From a checkpoint of a small text-conditioned image flow-matching model: moe expert_choice, width 192.
Rows from block 8 of the denoiser of a small text-conditioned image flow-matching model, named by matrix and row number. Rows with one number within an expert belong to one neuron, the router's apart. Each number is 128 + 32 x the weight over its row's rms, rounded and kept within 0 to 255. All counts start at 0. Numbers have three digits each. After the name is the row's rms in percent of the matrix's.
Before each expert's rows are labels from the 100 images, of 14976 (inputs lightly noised), where the router gives the expert most weight on average: "patch colour" is the nearest of a few named colours to the mean colour under the peak. Only what is clearly more common there than usual is listed. The data: cartoon faces. In brackets: how many of the 100, against the usual share in percent.
# router: router (model.blocks.8.mlp.router.weight, 16x192, trained with AdamW), inputs 64-127
# up: expert up (model.blocks.8.mlp.up, 16x96x192), inputs 64-127
# down: expert down (model.blocks.8.mlp.down, 16x192x96, transposed), outputs 64-127

# expert 4
patch colour: purple (39 vs 3.8)
router.4 094:139153174161066111138159116154148126073170139090177116054139169081117112127092096104103090131071065171147113131170130115175109102105122160169163151137131101154163078133120108114129177139205096
up.0 113:170170112161207125137109089099139122107036107101160139086162099106151120162085167197102149091122109157111110095133094108143196148179093162113038153126134153111124119136156117136104144141141096
down.0 100:158092090142101119129172099135125161132100116123078116166115147099082146192135095149138155147142113129103136099116094093177099108219087170087097141114171075093140072159148128119080149185161147
up.1 107:132135057131114054142104094112121154173159202123102138165128054111090153155083158098189098117139143099111175118102098080110096114124200115073133137142166181085144091144091122159103131140181101
down.1 098:123129108122103185128136123142143152117141079204123112096099057092078110128142134101166138042142140148133124126124075131105089142086089057165123110110094151046134182130172144188165075096129132
up.2 088:114090106130129148165085110101109144135134128110101095141114122118116139158146150073163164131132123095092102136149145177119173129106144136197096146132186096193089146181172110111145151137137130
down.2 102:121111146123115137088088119163143153158121016087160130169135166155087108158168167141128156170072085148094104163117127161163131161094096105130182146151131117095080133078131167131088173146149115
up.3 089:176143174088056130139085127095132110201128115149120140086127119171130114104107144153088107103107135109145170085126118137043122139125123160119063108102145133116130172125121170082116101155118124
down.3 090:084116072174110122105166125102112103175162156120096104110107145130138089147116131183135131172058154117149163081141167098104112088094165171157132091111180168135154127165109088096083159105107143
up.4 091:137074116074135149134063125127111113196137141138155092144081131157149132104160139137110128087128159164111153174127115115105114122157087137151205110101180093155091134180159167097078136086135159
down.4 093:167088156115084084203182162172094171085134121102130162100100171087139089158128164106070112087141142088158159100070115170124106065138142144136129116159104121104095157119103124153067135057163086
up.5 098:108166146106091110106104149123061137116098112083144150120100134144107123171149110142203143154091127144109058091116086168163130117137109087107138126092153069126169127100117123119083132180221127
down.5 098:093114076110139100096101125114140152167169166122083121158136164102100155115143102111163205121125107138095111100069109113170094108145117093181175187164144145156137171123142100095150191124149124

# expert 9
patch colour: black (99 vs 5.7)
router.9 094:098113122095111085154086158171144108177135146154176112100155093085187112110142155111138073101099162173165160147139118151188136060118113149114108112115133083153172176115059136130150162168131143
up.0 092:110134141142116133097098154101098127158171148102104117100162123066108108109144145137169167092114134161200082064158107159068145134180122169157171121124145127133141135083146159099106150121139119
down.0 109:096110120164135144146120094100091069135135165098116144125057103079126153150174177173137208131132145142063134114109071065125080173157137123086149125116114132109109142105093147118078135182157142
up.1 100:080096103130083121132116087108080105119141155169104159132156129120148077130128104135107113140158203195085145114098101173136141141099112147117180112169153146092171119191165084115148160097104126
down.1 094:165118164100147059143161139105070162155166111135087111137147150149156144134130134115116131075128120101106082108112107114095114181117116103125124138115138139118199141125146093176126140193141121
up.2 096:124117113115142101069110109145142105114101084126064111127083124144097161147123138085161091108132150164156124123154135073178111114181068100094136131130129112181126104131162134155113137185056090
down.2 102:136110130131141188163142050081133140096174074125122105080150126143093150129167150092139135175092065159159104122195087137165142116124093176138054105076119075067098173158111089113118121124124076
up.3 115:085132096159159081168123156152117137131129097116138128119157138150122094109104169118124191123164134148129166155173125090102106132160069156076155207094157131077110140166112115109178141141200100
down.3 098:113123151129138157113138141135103137096115077186087127132151150101117102126166116121136151146180116151172096159058135115115147114129140164139105124172131171109164191122121102155083121098190053
up.4 091:119109128113091156168126160138161121090148156126159158083122141089104078130152157090214161122115115151135148130180087103197188128149104145157076191107186149109163087142077103118097143130139210
down.4 093:113102129133119092146099104096188154144139149110134082098135096141141090065104128137170081059119203117134189096142147085141146067109137168146115146121115098125101135130168074126110091129118176
up.5 105:127092100170085105181068111119134102044160097104093117115156116115090134108170117128041120101140097096157160136127142079097112142131118078143134133147108144140089107125108108116060153161125110
down.5 108:072098119163096095138181102140134124080124153212094154131122146153150117127091090135121084015111166171144185105104089168112126064119149149110085122072106154090127101168123138099145129052189144

# expert 3
patch colour: grey (72 vs 41)
router.3 075:146102096111082079112116182164145158081152130069114203105113159113125147151132087135152058106102133101170186115169149121170140129141134143116108145183158136125147166169112116160184090174148146
up.0 103:126149128078166184162156118131123020131116095102118190142174126128127113120112124088196132160123123138151095208077128106096094141111156076143197114086164156137108115114140116131127122154118120
down.0 105:110199157056197112145146109078143171106135152130144108095166148112074118091125172160117091180112191143071137077076076135172148148132165128182125121146125103145085145148195152082158102100095136
up.1 103:124086192095153145168153071087108130121124165138194105156111083154090131157128118124102105157129156168131142171121128193142194109112092160143111113130129124119161050204119119147122144127152130
down.1 097:175181126142098216067083165172156158166118074133212154152096109123142161155061168147092095092142067155112058100120107057136093121096135131173109147108188136156154090105145169153121136094186089
up.2 094:112164116181111110101107141157135145089058119143139168128126104123165176138101099098124098170108156160123122190144109070110136156090135127063088105100097141060110143148222121091127132135105157
down.2 106:128170101142048117169147158116161103125069180172147117152170149117108157137095164130057167173131143154144140180209144092162147153112066159122089123105136146152202181135183132123152174127141093
up.3 117:120085149076140094109170086107104123099143110090103072117105180149122140135123137109151139135111089116105127130118116092159153104095144131104097187156114109148151088138153121112170155183180098
down.3 104:082074127106055109098134103137078164105114128103147105177098113106115069132121151152102125128115100095111121139170162135109093131148166167143118163130103125098104085233129164162099151102137094
up.4 098:105114135108126134176099118151123135179083119121102156124115110150143162098151102121162112154164137199134136118128132127118144144155080159132096124112152149139186094143135136195159133169159114
down.4 089:155166139067129181103121126121136095116112123123171139104160074175133126117100138092111162066103204186131150128091102120075141108150151126142094168136104120141159060081094144118128228089119108
up.5 106:117104107106145096126178164123131086106098165120173095165145051121155134116164051174161125123162050081155107161120123123114104141158148148091114134088124095142127148180176126180115123170132082
down.5 101:137131186169102094066146148086078162149133136157130115106153133112114132187124112135155134162114084125134123110120141104079075167124109175112162068153130094080057131235178137112183184175091135

# expert 12
patch colour: green (37 vs 4.5)
router.12 083:128130202120121099095145126168176138106121125088064125116105156099139147094126122152104089203168100127168045126165113053100140169082132143118082158102104138097126132109114126145100121170153110
up.0 093:151172154106153075103103129137110129121113140092119143141082145104124146112140155156114138097131108157174134131147156118101122193141112135160081099169120063167068176153103137163061132101137104
down.0 100:110122128079096113110100121144151211116095099091117153171120186181180148146127135141093170152175157099126130130182167087141158144171124127184164191119081097105139163152117160127150134139151109
up.1 098:073126078103116087147116203092141138157135091134119075119153169066073123135086148102142188155154134166119116132136170087108127108184092183101102122139077109125139097118133120187058171099113145
down.1 092:130146118180162131116129096146168103144100112134073115086147124068073123152100118113145161077169170109125100105160185140122119155041110157089085144131149120168150143129111087098181112071128157
up.2 100:132101161136085144113167160188127124151149105113103147140139102116107124118126168146139082098151153144165109164162093122118093200089099097137108117113125164061109100116144087148105124128181131
down.2 099:120156122115152124127169085123155167143147150068188089140110146127118135128138188135098209070098121182139141163117064224089172146085090167119120100096137154121156108094107180140098097155131118
up.3 086:171143156120135130089116131135129120133081101112133118149116213109129180146196146141148172139160134103072147190115139058169115122167089092134096108123081099100108087146126098098165169125110135
down.3 093:163131178080109060105116212138101098136092118081097092115103163137105055173087141092109123158084164052111128095119155107075136121122118106136121125070120174153113117140169174151066137097122100
up.4 089:110152095152096127122086115122106145075068109127084133140142127120157144152139188120068173129141154115101163107212131098098120124093200121141106117124099119151117142174122078112126161071130128
down.4 090:090083142150100165173136146110145051083121051119114145115141090154108147123107162113137148145123128140138103106184169123149127145151144181126161132112175082109075064192125092196147108097146152
up.5 122:178120112089119141154168130113165097101146117127106119069173157067101130148102101113140125124144129122171169171109157086157080115046182144132068068166167077159141131162179091157116103072122149
down.5 110:160129087175131128098099100132106128159130197129096190095067146151140141150058174128188127165089056123130114116156135141150132142153180106139101150140132100053126150138165083083122154097117137

# expert 15
patch colour: green (43 vs 4.5)
router.15 088:128119169163169126145139143149139148178106158136108180098151091074077166098148190147129087085105146113087092084077129170087092114091181097100166202141117157111089114135102119174151131143129100
up.0 100:127096139116149138148114179130091119172136154180136155113135104134170145124132078130185033128147154130080172120117151149126091139124101069077133087125102117137140156129100109061163132163118082
down.0 099:195152124150123110123130150116156108164138155102150153066132157132155119128140164177120113102187133176184099135102076141174126146188072150084085108115111098081149162139157134095062126143125110
up.1 108:174147159165175146117147120123102124100138111183148187101098112056083127113089105132069105121163087079167116159139145200140082127098170123114099125159102142117134099110134110120144129139125172
down.1 096:146138209113178119154139130118141127123179116091100121117155120205152227168081078131104087114189155122126171136173118087112172123132090141126114116122162111081160113162094099156141120130111052
up.2 099:142127125157123087135079111171138152067137144072037081166171138088134115192067121103112029139112135074164148150114123110109125129096140149128093173128186169133118112118194107097061157159154085
down.2 096:109081117151121159167102097093179120135176114134136165113134084181092134123124121127151112127142140110132160139176129117168167116114158123161148119102090136126149160139118143126139128084142115
up.3 086:135157152143176115106137098150129112096067119090139153085143088109130086119066157119150144201124180131150104135122070198088113107169139117097129185147123165112112059160149123172100117160156108
down.3 102:145134141119155108127099125127081159143109096134171126157090114155104133152140072134123133120142162108126083096075083096142109105189139159117162127133108089102149099108081128045170133143140164
up.4 100:174129087093141065164170165183148065176119148137124144129147165085142140160153120130093123144160118127115090106099128132163143120155177104160162161124158109096092141122141125130143088137105130
down.4 096:109150158127168140149073120153070118122114108132144113104102140140147112133143147051144101092090127129157123079105177121101130059100147169091136112069075112046111170114123143140129108094137167
up.5 100:136167117168149146085109129118137112095123113111065099112138068120078150097153111107028091110124177162138150147104191061136112129183170146116121128179144155083123119126098134135119138133155131
down.5 085:090108102141032070087130123094147140097029132091153156159105132099153100104177117079153128147148095111120164148178115163113102141142151096112166102130107142115079159127087095113128098123151111

# expert 5
patch colour: pink (32 vs 12)
router.5 115:160124166166140119098087160094136164114145126136132140184119129136121107190174159173188121158102116122118078121131105095142148139167086123143095120079109140079085122149099163161104153131111085
up.0 119:134198152187078190129129137196108108114127074100091154123115088108077098141155095139094161165089098113106139133139145135088124149087132109134139209121072113163109158129129146122153072160174138
down.0 116:110142144096108156152137159037099118155092113118159143094135107116165135132088162071069111142145121091086108103099110133165096072115145079122073089126138123156080112169124118173146184103068171
up.1 101:077133189149076094141103134131091082093108075093152080096121120156090124121118146121170101091140091108112110183115105115196209134142126184130134170159222157141085111119136111115139114125153162
down.1 098:182092080144096076139163143109089136134108135194095162154177077081112184149139213112101143072107111115080098155129189155091111121144083102078109081196169138110159164108092130179174107125195167
up.2 078:124138136112166160181164141097144150113148147135143157184045185130119106111079117144163113106161176152187140128113124169173105164172099146121087140045138157078137164163076107139084127149125090
down.2 089:162193079073181109162097127193074177109147147148147125159090090104102094089176121117107130068125160130133162116135094171151112095154155144187115099126119109132101156116124170131185148114142099
up.3 092:130134111126087133164126126083156112095089159063091135109197150133082197057146161137088138112082127164188125142128082131121116134132130150078110129103123182110137136158079188073122102151112120
down.3 094:112107116098167100122159165159126137162141163082077106150130139118244125117082149130179110207121121155195179091107080133146109148128133127148097082148168118130130117109123145085113102143170140
up.4 091:134111124095119107122125138052140115102130108088084121130150112140119126159102140140161100111119119133118115130104128137105132122107100138171134113125100117142082104109148134156149188165188151
down.4 091:145141135074161105143177133102075108098135158150150125039108102065100176142101129108157115109119100148137115125128137158079129128150124120125167095093113152105146100110112117161173102119135110
up.5 083:166093144118174142143143169131118107121159131074111171159182059112080121121170085134140165121119184154102136143104155128149163117126138143113090121152137201099133061130156078161097173137132108
down.5 093:077097099096142109176119118184114131165113108131189159130085095065099091125156156169188169119141077172103108155119074149064128156139102124126109127082180153079183101125151146104108061109129150

# expert 11
patch colour: pink (35 vs 12)
router.11 079:133120120126155148146123154142147105082158113150136108125122162087172142101108113129153091096125196169169149138163170168138132081072079137110096136123179117106124146162090092112148108122184149
up.0 115:113121148143162187078113119152175139170117142071150132146121101067098109077102143121197162135139125140126114161154131092150127152155092147108134069176131204104164116161139174173168160137113090
down.0 096:116143084110098186102146110065118105088086142155225137093089151099094086125176168126108132099104109132129131154126077114064078103132057085103139076119084172116149124200144127084116123146129050
up.1 120:109101163146174171126170142176133174151130098130175113101103076107147141124135093162095139142145177124101171137098128150149083133115160142137138137124171094163143097154145143136119125124187116
down.1 097:119109100080071154084165124120133077075152113086185152111095150165108110127133120170083093169099169127125231090124132208069108148132117119191167131104100111114091070145137149129090128092127084
up.2 093:123112147117060126167141127139078141134124090106099111140149128075118091140105091150179151097170121129087084148177119090063136104116115146106091114112136171109146185175097094133153159081141130
down.2 102:146117121108159110133129156150160142144133144185137120118116119151137178122142168125105148051097119092062146108168152140122087116111094082120116099125127173069109170190147170111152137214109158
up.3 109:157153088106156138151163076127189147159148118087137075101105095112161172121090060111096132082135083074148182104135131149138117110134198164136146153104097149065127115120097094172119098062117141
down.3 096:076123138090092155109153123107116123155151106125144125080141099154102094130134091151131113126102202125164140068139145200152133166154203091123216144137125203157125120164082126115141134101131111
up.4 108:070130074098141104123094104117094081140178149130063176139093153133099144128171134172056128121122133061115104109097184101130051157172130128098203121135148131125079112100126144092100141070085127
down.4 101:075106128069152162125138097125087125090147155144104137142086191204095124137117147146055151126141151153088139134131153173172093130196133130167158138147156157080113147157218114084124100145137130
up.5 084:144152106094167101057143129113172130153184152153164159090086117098172168122144160077112167142098146147123226122174081107095161153155171093159121121082157160136151111118110090094141148163085127
down.5 116:143155132155204175071175030072126058111168079099067087065134191121085123119113137124137152095134142115088075169141078127133123138106113105151111154090168126105147114086136114172126106114133131

# expert 6
patch colour: white (87 vs 3.2)
router.6 093:137073110131119181120101151143157141096171149120132105108101126065162150069176129061199125124098112140163138133113096102182126066091075149145125165154153085118126094081131140143178192107120194
up.0 099:104170135119121113094159133146056124116142180144104127109121132151143182142165113154066080167102161193117127136099213133101119070165148128127114164138156164093108118147082140082086122110137098
down.0 098:104118145153172118152055188078126186117101122141114094118181112134133143149155078121115121160185194163163153120163127158140109121147173135139120159131175155101110097160164172140098184092091156
up.1 106:111152051172136129104124137102119156110098093166196151072123105096102059142139147104152128149102124153091150112083098085084141155085127138084109129179142144121161182147135177085101162121115157
down.1 105:144114179173101085188146169134147130072138092110096153082104181159169126082142142135156131111081149131133125083111155125111117134103176161123107035115146138139124137104097112084159129177128190
up.2 083:119150127132107031105071096178104123136144161174055174124127083098149141107084146104071131134053147121102136117166178186074134138092117136127126110100097063186146095083113126150132122100122114
down.2 098:148106100150163143093149065116127073134129148155163133075150115221163146119060118110088114114171194147146114124172169162109156125129106079155096152109116142131150138076155090196081155162128119
up.3 092:185125069103056057119128147162086093161128169141220130110154214113110106082124153121099135111159139137112120122201119104092086151143162100138111170101152106074106168135127125117119162081125104
down.3 098:145120151187108138135122141098164095153127121117119078125148139139083055115112128103162077100162102128121076159135146162124180137154104160135206186166180166109034146165117151160151185087101150
up.4 101:095146075133116144118149088178152126116119133078106105149158147073088137176144153167111158134128191141065097106165120133099164133161108128077119142118151142174105137105150116096117162128096086
down.4 104:149156096098135157111112151111094129091190152170134150113165154153089137157094126150146210201129074127127132161124148141114053089134131080129134107109118153143127093145147141105130175182123091
up.5 114:143103087122174132155093137125136163166109115139148106135107152126103164112146091114140103144173114117129135149109111139165085165077197183161165107110129153133138132183152093174135146139154133
down.5 105:152079150115122188088197058085135121109182169140155107101127075109074119108156110052125144136119095154117115090103167152106138134104146135111078156068160131146135124164153104145135104106128109

# expert 8
patch colour: orange (58 vs 2.8)
router.8 107:173148081126135122081168070094122148079101116137130141110141154118074114122122167163052121115113135122112165157131145198058113139166165138051154132142076125152106106071171101073130164098086075
up.0 106:150088144143148156158160057146165122091163124172144117035123170101117134082140126141125115141120149150106063112112138137138200103114141117138112158072118171138126124115091171117090177111157140
down.0 101:146162127141170121128110079085110120122116164182110092172112100154087163071136152114114191163162139125042057148084153127103142118154116107133120028091119111148132170199205067081066147141181131
up.1 112:109153116087130138091137138140085148119110121112099119119173137143150123130119121131124095117146142129114090135122145162123189144125105088063113121157129154110150149148131098086114108131148071
down.1 110:071070120086153155171097142143092128097155128169130102101123131146131103136179158121098146170120181137090119078112127132146171167099132142208067140180132172137109114115170121147158158126096110
up.2 108:130105155136130122134138148128106093079121105107170091058085146076138136095140136137131146089105117146111111155106127168109147106095172159148105144175138127167083128135100107132082107116167128
down.2 103:181095138132135126148077097114104146132149145142137123158140139172177142131183148112132126168089140147091112168143135131106112157121169131108103097173183059104095143088155108136077183123116151
up.3 103:118150140137184112145104119095088070091126138132119130093137098117135146157123042168102143103153147124112106140110124085104085193140115081115107115132112057156173143096188086083107148119096105
down.3 096:092162107116137149140097096176141083070107137131115098104100116128134109098109131111108114164144126114105165119122067165142083109110107151118181139166118178124185147204146169063112134126142088
up.4 086:121138124152100096204084113130118146146156144100130116098105141166086202146123068171105133111087144117092112113114060155120113156108130139090124105109104087142128143163146120177104133113089121
down.4 095:134125135083134086157118212143199151098119142144135182068132101125049115100126125124115114105096130076124111136113104070155136107121095237160185085146127144128062129068102108130110092131110163
up.5 077:083155126113134093139140163127151164118134155109148163120111112181110069046095119126117162112111100100124154127093164181119139141138163085160127069087086185143096075153148144189079132106214123
down.5 098:076108156125151084165186200133133111107182088157134097120143101108138140103125089166130060087112159094182084233084134121083116102140111145171139135124072158145101073130098126151085115092132143

# expert 0
patch colour: red (55 vs 1.1)
router.0 101:137125115129188120103147104131090096192117118129069129099110151136123132117133131126110123155158106110150193122085125116118073159132125183125180094155126119115143129146140093213131112107097137
up.0 091:104094120141119089086135150101079113098111159197180171124164183139175136098169139148185164146132149136093140096127084160177092116172087140081133119131119160136130116135125167179096130123080114
down.0 101:074068173145124137127159133058076134112091179155119170064114150113167147158086147095171131117142094117119126120117171178130161151090120080071124083124137140118113078210134139083126160167110141
up.1 094:114156100167176155135134106143105165178117137132143121143138067135095151145081101080102158146144099091164141130132121143095141125081205122138194086097092122149071142158132116149129142117108097
down.1 086:091140098107149088153124169130079166143131104135189113127128154125159160113134093182096183089089191162100119127172126114080079154128148152183165131099091120135164161120137134094114147086185087
up.2 088:148105130138158128091096143129096159101113059081113116133160156148159152157146092196103137103124139134078126173157118088115181129089079172153146079092182143045116125139167082158086129159077095
down.2 090:105203141213163154155125123125141111125113149087158137092189121167076129157166154127114150154176117099134131160191117126137156122092129098133082090160065119119143126123112149120130166103092130
up.3 102:117090104137088133098119161069101139063116137121143101096085165173133133097176126166107145137068111142109145151118106167115148135159093120149163165138219124117139135073185144111119115141149078
down.3 100:087107111071179126127159084162087152189091128126101108137123130123076151128118097183161102151132152065132152109171155137178225140095134165117206076113139116185126169104080130115149100176102101
up.4 107:173106140120146151056133101140148171070126159108211083091135131126137110075071121126148095181132164109132167113098095137102069106122118136095112127112170174075047149146156136149183105067104130
down.4 101:148125161148110138141100121121092161165142151086060126090057115183134145135071115115115155154069138116119137103145067148111148165141109116108087119112101085178199090157120129063149137091161146
up.5 143:167090163060182085115134141076177087098117068152144134117157118170149164178124127161118084129125145134127111091146201148144183097177092187065163073175119103103126088134164120095108203138113135
down.5 127:144129096080109115144146086230170083146131127166070092123130140091113081137153144155137167119080140134130129074111193116113150163097098169151131213156168098174081196143101138116143121169147172

# expert 14
patch colour: black (65 vs 5.7); green (25 vs 4.5)
router.14 080:124158172133093147100123168097154127094106161185143164130143184119074087122092104131161141146097113125170170130104125141114092149075112111101132099102154120098164085159102172201115190078144114
up.0 102:149046069123158118121108145160100112101135118118118156108130189104127103112190164116170123128068152135096135106180115141123137102190119112125109111134120118089194139098155164169092069139137140
down.0 099:162113090092129044101170125148124156119092094134123122057092154119104136087093149126214127136123134130122160141127127089128136056140131116134138088102094093091097155141116099175104069157100156
up.1 095:154132122149091112110099093184119144082121132138120105121123153129091132103141157145142107055078166161129159154166104179137172155126164162132134144151128161153136089103038118117138090170077149
down.1 101:140093117109085176120107133108143126074100096121110133059127094149084166111138153145179101149092115109146087130114126109143095107094143126135062096128130119119125146131149064122151140122091184
up.2 105:093128162174111162070160055137150145119159124176105051188110161122101140105093124132136161138104085103126119149083090096101130116189175142128180137142135154123099127127153089181077149151110163
down.2 102:109092177083116109156095096116141105140174178072117177099116124120088100099131167151136156163026068124090096128137132144087102111118061132095114103101158083158167116118069147116130143099145151
up.3 097:067103081124106085116135116129154094135140110115100121148139113168121210127121111184103148140076096134149142124178133175129163137155147105111083137177125112117154154078181096106134172123153099
down.3 106:125120087147107105119113054143112126173147125107133178191097104074096112133148081145118141106156115183118129136146154128155125119112151130186108108105163073099121127081056057090163094054161155
up.4 101:151176130146111102143088124168176162153199116125102063153156149096180094134112138085145169187155119168120063130088132052121088175164109120117116115140137167083157197102124175130126142145121115
down.4 096:131091147133133152201107137114148179111127138071106149055131119075142106125085148136178160156143098142119141045181102155052156132129108108128174087102147101151181130127143154123134092126135086
up.5 096:124135132117177104141125154132114161096133131136174101128188092139081115138103120093151133111154166134148150138094092164110168115100148145100156082166107155156165166097108109109099108130080129
down.5 097:105174140144188152067092155066157071142122096161069164185143158131153123089112112140133127108159100105069138072129183112112151089099123101137122080147057136137124113118128131108141083129145155

# expert 1
patch colour: brown (46 vs 19.5)
router.1 116:123120099122154078083148082102100157086147123139180134135132195115116099124151124089088159159095151127106110119108172166118146173165176163106103175137096165135127154092179107106096120115104095
up.0 082:072136110131102140108097135150138072150124134097149111104119132119133183134142066138105121159143107135160132082106099155123144113115105130162086105115114115130151094088084122084162079121147185
down.0 084:101164129134120130192142129110152105135142113125103128114114128159111116183082191182056129170087124166119162178067091181126066082107137118148147121134086149124098130168146113115128145092075145
up.1 109:075134134133131145049076112138109115112070158122097106144116149107131168145153133144119142145166140163128131085226149063161174125161092168186160130163120147103129127144167159085115113108139120
down.1 104:083114148138097109234071128164104097168165116102137153183123089127154137142160127132109077139123197132099113133046114138109134111101123097088121134132133125130186143111065102162053130159135119
up.2 122:120135104168169076151169153110098097103147114118138155107146122141170174069155157109128143143133141146102113147049149129084136138148139083137125114118107133139104103086087125148097175108138089
down.2 127:157100120135097104096166148155133096131103123172085154108082149127080125106152122112118121113120099145066136181204177121100173085115146183092129160099111125142124167116181130118134067105115111
up.3 113:071145118119128116095125103116084136132126200106079150106084109124131094091096182137124107208143139122102111128138156095107193119134076170158101115153077145160091153134158115175120125090122133
down.3 118:096105110128157128095166047116058148145128142168171156159147146128123146107082095149134139062155127145107154134162116093113155134145074102109133122164068144079131115118112155078131143109118119
up.4 085:124141133149120156131222100162111116129098112068131083075131114126094085143125122157112097134140200139131105142148142127117133127133126099123110102119071131151117151133155166072120133157105114
down.4 083:078104120131118105155157143120126179123125136153108148170076166154203131151108097111182104109138073136173087121135152093116158148122106167174139099130113149101154118171157106203190138059140169
up.5 090:138176057100137101066157124147155162120146121163154126118094112147087104170137130134149106150109126106136128142149124119093073110177101109135142154145123120094141145128140124055088151135125112
down.5 088:107159176117139131119055135102179110162119089050111075134117148203088125175147110192100110080145140128080077147119105141107092130141089133064132113098133064137124126101168104170099158130140108

# expert 7
patch colour: blue (25 vs 1.8)
router.7 138:091154145154164169135137121069128080118160095111098132171183079113133122156081087169149169162183120051111060094122155097145165125158161082147097105110094039147231165158170135102108110111161117
up.0 094:144124170164113111106103048116147118104122095133152115168175189134099142103137197163142141130134172124096048119128151126111123146129126076091153098144171124100121100131150174144064131146087168
down.0 098:164152119136159075144099076198118100153132146111123150093134050130131109088139078158141156066119150110111144125105107130110186143124138143204147137153145097134151154098159093078133136145148126
up.1 096:171192123095153120136082087121142160105160160133163151115131102117128124126141140124103127195143144119082144131133104149117173155169129070102161190106091182111078161122171158145106150124097097
down.1 098:156165096160131123113104118141146184170159141134119146135097118141158148108115050113148149139119173171069134171189064158157159034164094142146136046158104133149129136113170101142085092146118142
up.2 092:133087130153165083140116157112132112171140151151166071152167110194118148140099138114159129124134101128143163130166084110127151089153138128119183121113140139072181140148122125138084130122135157
down.2 100:138182146147152102143102116159107149165057150116119128176140145146140083093126127056109162143148139170109107121158037136166110166153063087095161124081141106130061100115189137128149132068067107
up.3 082:133110138189139140166106158130107149080092092103075135154111160111173083115147081136147158149110218067109088153119114109133162057113158106125140110172108090151133126155131125127182102131107154
down.3 091:085144079178142132112093173118113136137051112126180095114120065127072171145124167149139123111097135083136160100126120147147106181106168216179126133110111116132094081135144115130151091145149076
up.4 081:089104134105135085143056087119106089151157105134096160118122134156126129117166195132183129133116101114177113134093098140172136080142129144164166090096175043184145152097105095132106080170087101
down.4 099:127059132153114165159081087123134135125083128134193116137157123097158102107146119119128092107137148141125112109136118096150136164080120101101086170115149121048130149140172158179096146190090082
up.5 094:153143147162109060108094115066106107063161111131116133094134130204147115137138077214089123130123157133072090131120154166172120173140078137081140058185097145179102147084150128084059166110080167
down.5 096:122156089117124083140094081154153076192117198174181169096045107084158163112173137143156156112173194187112112156142113141119176097134081092158126148202062181149161103166081104150139129155161144